{"residual_init": "none", "adamw_lr_other_params": 0.0014, "weight_decay": 0.1}
Rows from block 2 of the audio encoder, named by matrix and row number. Each number is 128 + 24 x the weight over its row's rms, rounded and kept within 0 to 255. All counts start at 0. Numbers have three digits each. After the name is the row's rms in percent of the matrix's.
# pw1: conv module expand (GLU, value and gate stacked) (encoder.blocks.2.conv.pw1.weight, 256x128), inputs 64-127
pw1.139 099:139121131091160103105066104116121155127143156181149174152113100096116136092091122101109145134138121125116155125116160121164127118106095148133175155123100152073133140111151177140134102143127108
pw1.140 091:089162120128110151084129108097141145130171126129122123115102071122128142123140154088169114137113108124145107122129101152158098134137116130116134151159171140117093132110126121129120150122106150
pw1.141 106:173128109176144120125101129123103057126096147141146141140069125157156101130102131127141118140126186106118132133118124097123075111134145092130144142167130140134112136131125123114141117138139149
pw1.142 118:136141128143170170107115046104129146119059124145145123118151129120105117082106123101125121116163124104131129142137134181110105141121106127145152127107144138155131115133101102131117107104127095
pw1.143 105:151097113120115109192150132120098113150122128140109137138111119116149143124119102164140138151127170122105146106163115129123108097149113114090117110096150139126104142119152128131143172065118138
pw1.144 097:155075138121136146130122122143131130168171116117106131155118146124130114116129106141090112167101128097125095110134092155146097147109125151097107138130125157112122138132192183159124112125138142
pw1.145 107:101139118107086163105119170119174094152136109109097128136132147152171150091157143143161118163126162134164137097124132150116108112126130117156143103141134165101099133097150133124138171166126095
pw1.146 106:119128143141145140099113085147126139110087143108099134130147133182099148129155127112174152114087126149149157137069157107117124137138146088085068149127157083145132107137105130095172154126114169
pw1.147 098:129122114116094130196117123141085159089132188140094161079120109129147103150140154146155119106124135152129138101153114094113138121097098125163159112106134129157097124131116112163141148146150172
pw1.148 111:147073120115123123159116121165158176137095131148140131092103113098099180114135120081159103117119110150121146150120142142117145103110133117137111138125124169136149124100110174105136132163143093
pw1.149 101:165118122125138120134120116147136147071097148174113152125138136153093148127121135142137136129102119118177085134111150099148133156148157141111119102147134099130136117110110166101129138112121143
pw1.150 091:159137170143145122090129113121122101133168174109117140109130111079100119128096127139130117096139184122112144088117166096109131120155153170168110112110090171140123109079099096154105107152128117
pw1.151 106:154160102173123174136106148158124103144098087141127146126119154113102119142105116138121153141151176106153140157152077135126115094125114159133154150120139130140095110136121137119110128097122145
pw1.152 105:138116141115153145118145122134098140140135155118078128109153132139124109125112119116143142140085128145115157101160138124159154145136123115098096146134127150106114145118108109137206114129109099
pw1.153 113:136155118187153124161081127120109157154101142102122136113125143102151113140102123137144143130107175099094103085098117117072108119135128097102166098147134111131098135111119096130161143098145126
pw1.154 100:111151115130115096160174164104164050155111171124144112101090129096114131119191164147118137128124082103097162139150117146127125124137133099096149142095118114140107106119150118158133168174122152
pw1.155 110:127129087088134126107125183108075103104183132177115109171095157124149097108131071096154107133123166106128092114113106153122127139139142123106135113180139141138143109126115129127134145122084157
pw1.156 097:145145173114091110158153142168100101164101181130103174138132138115091087095164130125136115154133164127114115171131127106124141119103150160140101112111132125144154093149108158137146119120112134
pw1.157 100:161135136094119153120120152164105086126088141125146154091134104152146112148145159080112106180108123108104092134122117151106196095141135170171137127129145109133120126126096106169131078092141121
pw1.158 108:150170146130127120129106146171159131121119108091100068069118172133105094115102139136137095142118128113174079113163160122113146163138122119126125124104161189121144134152143135101135140085142150
pw1.159 095:117134068128147105160124126133140153096139183142107122152149111152152104121116171099117134145100088163119128102107165147124147104134139115188141115106124105109143170083136136135126123144121114
pw1.160 102:162136122099133119115125113115134142150136106125106172110127114146112149134142182144149112153085130101124103115141144124145118186152110118115107171132128153114119116119111086147095189129108078
pw1.161 096:110113147129159176137115060108106112129122088137115091119138098175105139116125146150096132117149165091108150204125121153126132103142144163148133131140120147126077092112116113148119085149180097
pw1.162 106:137093113143072116064133162080127096089102118135131110147113134122147119091120111108112127097088140132166129199117161156107117168098129137123157172128132165137161104145114124123128151158147133
pw1.163 093:186108137142155167122121168120114126137137151141120112108112122136130102108129106161121109161148076111116151139144129146135093156163068140130153104091143149091133134185130137106095125118145105
pw1.164 110:136140141118158083143118101107173091153114089142140139164157120090131141181128134096106108110095151105128119096095092146158088126147114121141086162177158124101130109143142135152183126132096141
pw1.165 099:119150107131107145086093104126088150090125124147132115139127115161095140088110120138150154125138156122100113134103100155146161127171135111126074134145169135091135096157106115085169122134115154
pw1.166 089:116129093138136127126108130152141158125094101129133076074111135145162106128169163090138129091076093149146108132148122120112144163126128106148161114146104114133119145136126166121167137121134178
pw1.167 097:090144134127139119168082140103097103131124133124128100139140116148160122121147123119170144127100109157125141107114128124113082133108148122131101106175141147131126134123156148106158145123114143
pw1.168 107:149134130116145109128117135178142142088137106132125140128119179179175160133151147138157115101149154150126140161076087110114140106147101100120147125143116129123094115145108152107135119121157086
pw1.169 101:156132155133141126146138126115113100123151115136106123139137156093192129165157125161188122166111129066137145097150114086111147136129110096129136096131096122111122126101145106155105208150119102
pw1.170 096:127132150125160120105101149144131120110101126105133132080140140102083114094115132171141154111134123139088129107109153108136178108146166105147133125084090172191136130096131117113160156093137160
pw1.171 087:101100147133162167128155142110185155072119149174149141069087149114152107102158105126107140143100135161136128100140102152153147165170141129135126109120155114105132119141151162121153144121105153
pw1.172 100:156170141115149099158194131160121134156099164150133125101103112142172078154165135123147155117175098130109117166110133145130155081114104127128132138126131105117103162121117107109118110157133112
pw1.173 089:122155080133167133110151104113145109093136111124159113146117102124142133122089135109175152131114188187127121085134132143150172136122118138148132109082155138117093138113129101169112113131110147
pw1.174 087:191092137150111118102139164119140125098111091104122131143117136076108122164134127097148091119121153107127129154131134133158115102134135142100119139158129147129111142115138135168109148131161126
pw1.175 103:134169140131115151124138088143140157119134124130115125104144112166119135122148147113166127164138076152170108127120133145128134105103126139133126126121137142116200128139102124113133156168100153
pw1.176 097:105173126110167125109163073136109123096077163113140132143122119122153082129151110138151136137109136092154126124127146144142066148113147156149147160139167164098131143136134097097094168171130162
pw1.177 093:143140132072121133122074197124093137122103129120118101134072134131133123152101129179154134170107136169152136170135114114109115123155125095117123178110142095131127095114124124108137139103124139
pw1.178 105:159129113166057134128143123114153159130115125144068113122098147162146130162130111126121106156121157145093116132078092133114101122122152129124113161117086157109111146141110109113136158099178147
pw1.179 107:141116117139120119123170178157130107132074131148128123091133107109094115179139135112121125169122145136120106086170100147124112134143156118143162111153174120148120157115125130133155147115091102
pw1.180 116:165139124123106170149139130142173146141066052052108095120115150139128122163139158105139128151116103139097143116111107116144111092115175114114147145140101152094145094121136143147114142136118080
pw1.181 111:127109167116095118081127126160158107147143131107154169111123126101138120105157190095144111126103138143123110141123137160131142136129149141107140105144148160135124129099130071131124114144117125